From a checkpoint of a small masked spectrogram model.
Model: 3.62M parameters, log mel input, encoder activation squared_relu.
Training: soap at rate 0.0035, 14700 steps, batches of 128.
Rows from block 1 of the decoder, named by matrix and row number. Rows with one number belong to one attention dimension. Each number is 128 + 24 x the weight over the matrix's rms, rounded and kept within 0 to 255. All counts start at 0. Numbers have three digits each.
# v: attention value (decoder.1.attn.v.weight, 96x128), inputs 0-63
# proj: attention output (decoder.1.attn.proj.weight, 128x96, transposed), outputs 0-63
v.50:127129128128128128128128128128128128128128128126128128128128128121124152128134110128126128128128183128128100128128128128128128107127137128120081178128123128129132128128128129133128128129123128
proj.50:128130128129138129128128119132128123129128125127136129125142140128129128142128128146128136128128133136128128128130128128129137129116128128128141130123128121130118128126128116119127128126128127
v.51:128128131128128128128128120127128128128128128128129128128128129128126128128128128175128125127129127128128129121128116136128110189137128128128128128128129128126131128127126128133104128129137135
proj.51:116128127128134129127122148128111143128128128128128128129135128139127128125128129109123134128128128131128154115125128128128173112126126128128128128131132128128128128128127128128114128128128142
v.52:128128128129128128128128128128128128130128083128124128125122146126128125125129114142117135129130113132128137129128113126086130128128128111148128085127096135128128153121126085141124163128128054
proj.52:128128127128121119128128128151128128128128128111126128129125128133129142126141128125128130128128109114128135128127128157123139128128128127128128128154130128112128128117120131126125126117156144
v.53:125128128132128128128127128128128128128130124128136127176109189128104191056124131077127144128129178128138141000133154127128120128128128102128128128128054135128129163155179128128128128106107146
proj.53:091130177152128131125128129128174128128128128128127128108144131128128128128128129129128113128128109128129076164128129128128129128120131128127116128150166128112128121109065108132128120137128127
v.54:128129132126128128128128128128128128128127128128087167130148105095128082129129128149136187128000255128120140128128127133128050128128130103128129128128029147128138144178128123128129129133128138
proj.54:138128128130128129141128144159131090128128128128142123126128152136143145128128135104127128123185128125128140127128138177136139128095191128129135109118156134128128128128110125127128128128125128
v.55:128128081128128127128128125128139128128128128128128129128128128108129128122107049128124081153128128133118084139128132159128128128093154081140128130144137092215057118247128127128120129130127118
proj.55:128128128112128128128128128128128171128128127128128128128128128231128127135132128129128128128127113128168128128128096128128118128128121147128134157128128123023128128115127131116128128128128124
v.56:128128146128128128128128128128128139128129139128109233128134127128128128128128179128130202127128138128141067126128155160121102112128136129130136255128128119120125128128135118128127155124139127
proj.56:128131156129135128128126128133152110142128128128172128130119127128128151128128128135133143139128128125116128116130128127174128128128135117128128138098122115125128081129044128128130129128128128
v.57:127128128128128128128128128128127128128128128128125132138135080128128128112127134102128131128073128128128128134089140124128121103128129136128128120127113121179126127127128128128132135121128112
proj.57:128128125128128123128126128127128128128122128128125128128103128128128128118128128126128128128150128129144129128161128128122128128127128128128128122128128128063132151128128128151157129176127123
v.58:128128127129128128128130128128128128128091130128129128127128078128141128172128117128126094125124126104128131128126128130128109128128128128128127128128128142120125127147128152127133031128133185
proj.58:129130129158107128128113128128124124140165128128131128128128128134122135117137128119128146138123127137111128128128128128134128120123122128135121128152128130130129128111128128128145155129118116
v.59:128128129127128128128118128128128128128128128128126128128126127129159123128127128128128138181131137128128128134123069125108128180128128134082162134126131121128136128127137130079128136132126095
proj.59:128127128127124129128088144130128156135128127130125124128134128128127128128127071128117128128135137124131128128126142128128127118130128128147125128140130128097128128128128135138128128134128128
v.60:128128128128128128132128128128128128128125129128126128137125128128128156129134128128113102128132113128128136133076126126127128134127161128133128128115126128117128128137128142128148128131138128
proj.60:128128116123125112128128128130108128141128128128126130134127130155126129126128128121128163128130135128126129125126128113096128128109112127124132124128128131128128123128128128136134128113101099
v.61:128128192135128133128128128128128151128158128128128128128133103133126128128128187128154101112128190130135129128128125084251122108138128147113128140132149120128123128129128161133128128128150132
proj.61:174128136128131123128131130130128128128128128107128126128128135116111153128128066128130128126128141128127135128128114165132136128105132114131143128130128130102139121135128128128128128128056064
v.62:128127128128128147128128128128128127128128122128128113128160128128124126136128118128152128128118128128124176128128131128138127038128128122127117128123140128128108131128129056115112126126127131
proj.62:129131126115128131128135128128128133127128128138128128128115127132129125128128137128098131129149140142128127128128129129133128197121128126128128124128128133129127128128113128125129134128128127
v.63:128128142128128128128128128132128128128128128128127128128128128136127140128128128128128128128128131119128144025123125129128128128128129128128145128127115128136136128128128137128125127128127128
proj.63:142126128130128134130130128128134127129139128132128128117128128133128128128128136129134130129128126135128128128138185128128128129128150145141126128130128128143123128134118136121118129124130128
v.64:128128128128128128127128128128128128128128130128128128128132128128131121123128112158153125120128128117128128129128103126120128123128131128128128129128121095120128128128127128128128121128135125
proj.64:130128128130128126128128124127127128128128128128128130127128128128137128128128127130127132128129144128128128128138128128143132128117136128128130127124130128128129153130125128117128127128136129
v.65:128128128128128128128128128128128133128128128128143128124136125197128128100128129092203000167128128129128128128124128130129128128127128125177128180126128128130192128127131113118128139180127123
proj.65:093132128129128128128151128128137126127127128126101127128128128116126124136124128128113170127127147107122128128127127131127106128128131130128129128128124128125132126128128127128128128153121171
v.66:128128128128128128128128128128128128128128128127128128131127128126130139127128128123128128128128129127128128128126124130128127128130128131128128128128128124132129127128128127128128128128129123
proj.66:128128128132128124128129128128128127128128128129128128128128128128128128128128128134128128128131128128128129132129128126128125129128128128128128128127127128125128128125126125128130128128128128
v.67:128128128128128128128128128128125128128128128128128129128128127128134128128128127124083128056128172113121122128119143128159124128128128149128128128127128128128128128127147128128128129128130150
proj.67:129127126128130134115128128128131128131120114127128128128128128130149126128130128128128128131128120128124128125128120128128128128129128128128128128128142129153128149125118128128145139138108130
v.68:128128128128128128128126150129128125128128129152138124064128109120128128128128134120117191128128003128141128139141120083127231119128127097137127123127128115117128128127150140123040118132128123
proj.68:118128128123128128128128134130162128128124135117109128198078128066124128128128130130123064121128128126124125128127128139203128128144128131128128103128127137132128132106129129168128128130128128
v.69:128128131128128128128128128144128128128128128128127147125128128127128128128127082108127128128128240123128196074128130157128120120128181037128124141128145125132128128186114113113128128141127129
proj.69:151128118126128128127128128128144121117128128126114132128128123124180128157132151142128146128129128123134128128128128128131128129125128128128142106126128159129128131101129125162128125124128128
v.70:128128128128128127128128128128128127128128128128128128108126129128128128129128128128128135128128129128130128126132128146127133115123132142129134125128128128140127127131128134124128128128129128
proj.70:128130128128127126128128128137128128128133128128125128130128128130135128129126126137128130125128127128127124128129128137128128130129126121130121125128130128128128122128127128129130128128130128
v.71:128128128128123128128128128128128128126124130131128123130128129125137129143128129128108133127128119251125158122122092114067158128134128140137128128131128128128128142128128128124128128128128127
proj.71:180127081128125128128127129142126129134134137125130128129127128154124128126128099145130132143142146046129130128130128115129115120128128127128128128129107128127128128099128128129128128104141125
v.72:127128127128124128128131128128128128128128131128128128131128119128127120127128128128155129129127128128128132125172128125126172129128130126128128128128128096117128119128128128137131128135116134
proj.72:128129118123129128132129131128128130102124124128128128128131128128123150120130129126128125157126128101128128127128128126128128127128128127127128128132105133128127111132143135126128128128122130
v.73:128128128128128128128124128128128128128131121128128128127132120133128129128127128128128134117127124128127128130128128128128132127125128129128127125130128141132129131129128128128128120136123128
proj.73:128130128128128128128123127134128128129128128128128128128133128137128131141128127129128128127128129128128127128128128130128131129128129128128128131128126128132129128127126132128128128128128125
v.74:128128128128128128128128128128128128128128129128171128126128128115127128255128168169095134149129018091190128036128127140128133128079134122128128218128136161128128064049128145128171140220051084
proj.74:129128133139128130128128128128132114136128126128118128157128129128128128114129128126128159128114128128127140172092161093141107128155126132128125122139128112129128125145155128128113128084158164
v.75:128128134126128128122124118128128132128128128159113128128137125252104128128128128109207119128128182128128099152128114127172104128132128131128115142128126115128128138127093126128128191128172096
proj.75:128132128132128151128128131128141128128128132135129160128128129043150128128129128128115128101126127129128125123128128128129128104129133106128135128128128128129128138128127128128155111147069122
v.76:128128128128128127128120128128128128128129128150117128120135128128126124128128181128128128128128128128128127128128133119160127131149109142128128135121095142128189118128148128114131128141128129
proj.76:129128125128129132128131128125128135128128128128128130124132124123125128130128128128128118128128107128128122128136128127128124128128128128128129129128131128128128128138128128128120128128128128
v.77:128128128131129129128120128128129128128128127132130123128128129152128179128107170128128000128192105091133180103123210127159082126128102086112128092130186129154164128112128142128128128135110128
proj.77:234128163128128161146128134127127124124129128135128143128132128129128100128128128128143130128116128128128125144126128128130128128125131132128099051128128128136128149128141136128101128128128129
v.78:128128128128128128128128128128128133128126128127127128128127143128124131129129129133129125128128129128127128090128128119128134128127128127128122128127127128137122118131128127128127129125138128
proj.78:128128131128130128132132128128128130120128118127128129124128121132128113126128128128128126128128121128130128127128129128128133128128129128128128128128136128127128128128121128128128133128130128
v.79:128128128128128137128127128128128128128128127129128144111123128128129125010129128128141128128145131128128177129143115049027128127222134125128128199129129100128128128129099167153099127105128131
proj.79:128138128128128128112128126127128128116127121124128128132128128128120129162126100128128128128120127128128128126140128180159139128119128128129128170127128128125128128129156128128129123132127134
v.80:128128128128128128128128128127128128128128129126101125128128112121107133226128128128094128128131000148131051037134114098129113128095075128102087128128147128100128118117128128049128128128128128
proj.80:128128128128161133127134126128127117124130130128160128143128112116122134117111119124116143128132128125127194122175128107128128149136128128128122128128129128129131107128123148123127125128128124
v.81:128128141128128128128128128128128128128134128128128128128128128128128120150128175127128128103128128128109128129128128128129128127133129128129076128128134125130129129132125125131117129138128128
proj.81:128123128128128128128128126128128129128114128128128128128128129121123122120137128128129128129128128128128128128120128128128138138127135127130128128128129159128140128128134119130135145128129151
v.82:128128128127129128129128128128128128128128128128127130125128128129134118128128128128131128128130128128131128109128126128127128128128128128129129128124125117128123127128128128121128130126128126
proj.82:128128128128128122126128128128126128125114128128128128129114125123128128128128128128126128120128128127128129128128128128129126128128131127128131130115126128128133131130128128128131128128128128
v.83:125128128131128128128128128129128128128128135127136130121126128128195133072129146128000128123130128128128130131139129129128128128132151128129137128148128143121129126108103140128055128128122128
proj.83:128128120128128128128128128129134128128129129128128128128128128128128128128128114200173130129128128128130128128127128127128128098129128150128125128133128137129117128134155125128126128123128128
v.84:128128128131136128128086128128127128128127118128132129119128128043128128159145138127086151048127128128128147099128072115152128128128106146125128127128114128122128128125128129125130127073125128
proj.84:128137128133132127130114127128130131136128137126128060127124104123128125128110128135128156128146128115128128127126128151144128129115128128127125124129136128143128127128128123128095131130126128
v.85:130128128129128127128128128128128128128128125128133128128128129128128127128128128128130124128128132128140128128132128128132123128128128117128128128128141128128128128128128134138133128128119128
proj.85:130131130129128130128128122128126128128131128138128141127125126129128113128128128129126126131128127128128128128128128128128124128128128128128128128128163128128128128127127088129129128130130128
v.86:130128128127128128128127128130128128128125128128129133126127128128123128128129128128128129128129128128128126128127136128125128132128128129128128128128130128136131128130127126128128124126122129
proj.86:128129128128128128134127128129127128127129128127128131131128125128127128133128130129126128128128128128128127131128128128128128128128128128128128127128128131128127128128130129128128128134128129
v.87:128127128128128128128128128128130128128125128128113128128128128128128128131138128128128120066129128129128127128123157127152130170122127102123128049128128132128128128121128128128128128128126136
proj.87:128128128128128128128128128123105131129125128128124126128128128192128128128129149101128128126128145113120124128128128138128127128123128128128140128128128128128123128123128128128128128128128128
v.88:128128128128128128128128128128128126128128128128128128142141136127129128126127128128131128128118128128165157128128144136128142128128129128152128171128128129098109151128139128120039128128128128
proj.88:128128127128128114128127128140128134128128128128126128138125127147128128128135128128128128128132128129134128128128116116128128131128128121128140128128128128128120128128128128125158128128128130
v.89:128127128128128128128128128128127128113112128128126136128128128105128187117123124126115128128130130114131128133129126158116108119140128142121127128128092135128128126125139126128130155080128102
proj.89:129128123131128128128128128132128105134132143128128128128129132128128128128128128137125164128131128128128114128128128111128118128128122120131122128128136128140130124125083128128126129122118128
v.90:135128128128126128128128128128128128128128128128128128131134121127128128125128128128128127128128123126120129132132114148128126128129134125128116128144064098128128128130126127128128128110129124
proj.90:122128128128128128128127128128126128128128128104135122122125128128127128127128128132135128128128128135128137128128128128128124128119128126128128132128120128120128128128123124125128128128128128
v.91:127128128128128128128128128128128128133128128128128128129128121103128066128128103128128128127128136139128128131130128109128129128129129143128137152129127103128128142139128128126120128106102128
proj.91:128128128128128128132128128132128128128128137128128130127129119134129130130128116124130128127128128128128128137128128140129128128128139128128128128128128128125126135128128128128139128155128128
v.92:129128128130128128128126128127128132128128117128128128128128124128122128128128125131128128134131123128128128128124128128127115128132128128127130128135127128128128128129129128128121126133129131
proj.92:129128128128127128128128128125133128128137131128128128127147129128128127140128119128128128124130134128128131126129134128130133128127128129128127128139128127134128128122128128128115129128128128
v.93:128128128128128128128128128128128126128133128134128128128129117128127128156128231128128128128128128127128106147128065128128152127128129147064128183127155128178129126000128128128138128127153127
proj.93:199128128128136128128128128128123128135128121128128127129127131127128122080128091127128128128128153128128139127128128128106126128128123128128128128128122127117128129191128128128128127128128146
v.94:129128127128128128128128128128128131128125128128128158128114128127128169130128128128128132128127128128098133128128128128126128128128111110132128128128151128128128140145116128127130127138110126
proj.94:128127130128128128128129128128128128134134128126128128128129135128128129139128132130129128125128128118128128150128128129122128128119128131160128128130128133124130130128128128130128128128128128
v.95:128128133128128128128128128129128128128128128128128128128128126128136128124128120132128127128137124112118128130128117127140123129183169132140131128128128066131128128116127110135125068127093127
proj.95:128110128128128128128128143119128136130128128128166130128126128128128130128133129128137128128133127135117128129128127131138128127094129138130128129128110137102128128130128125101128136166166159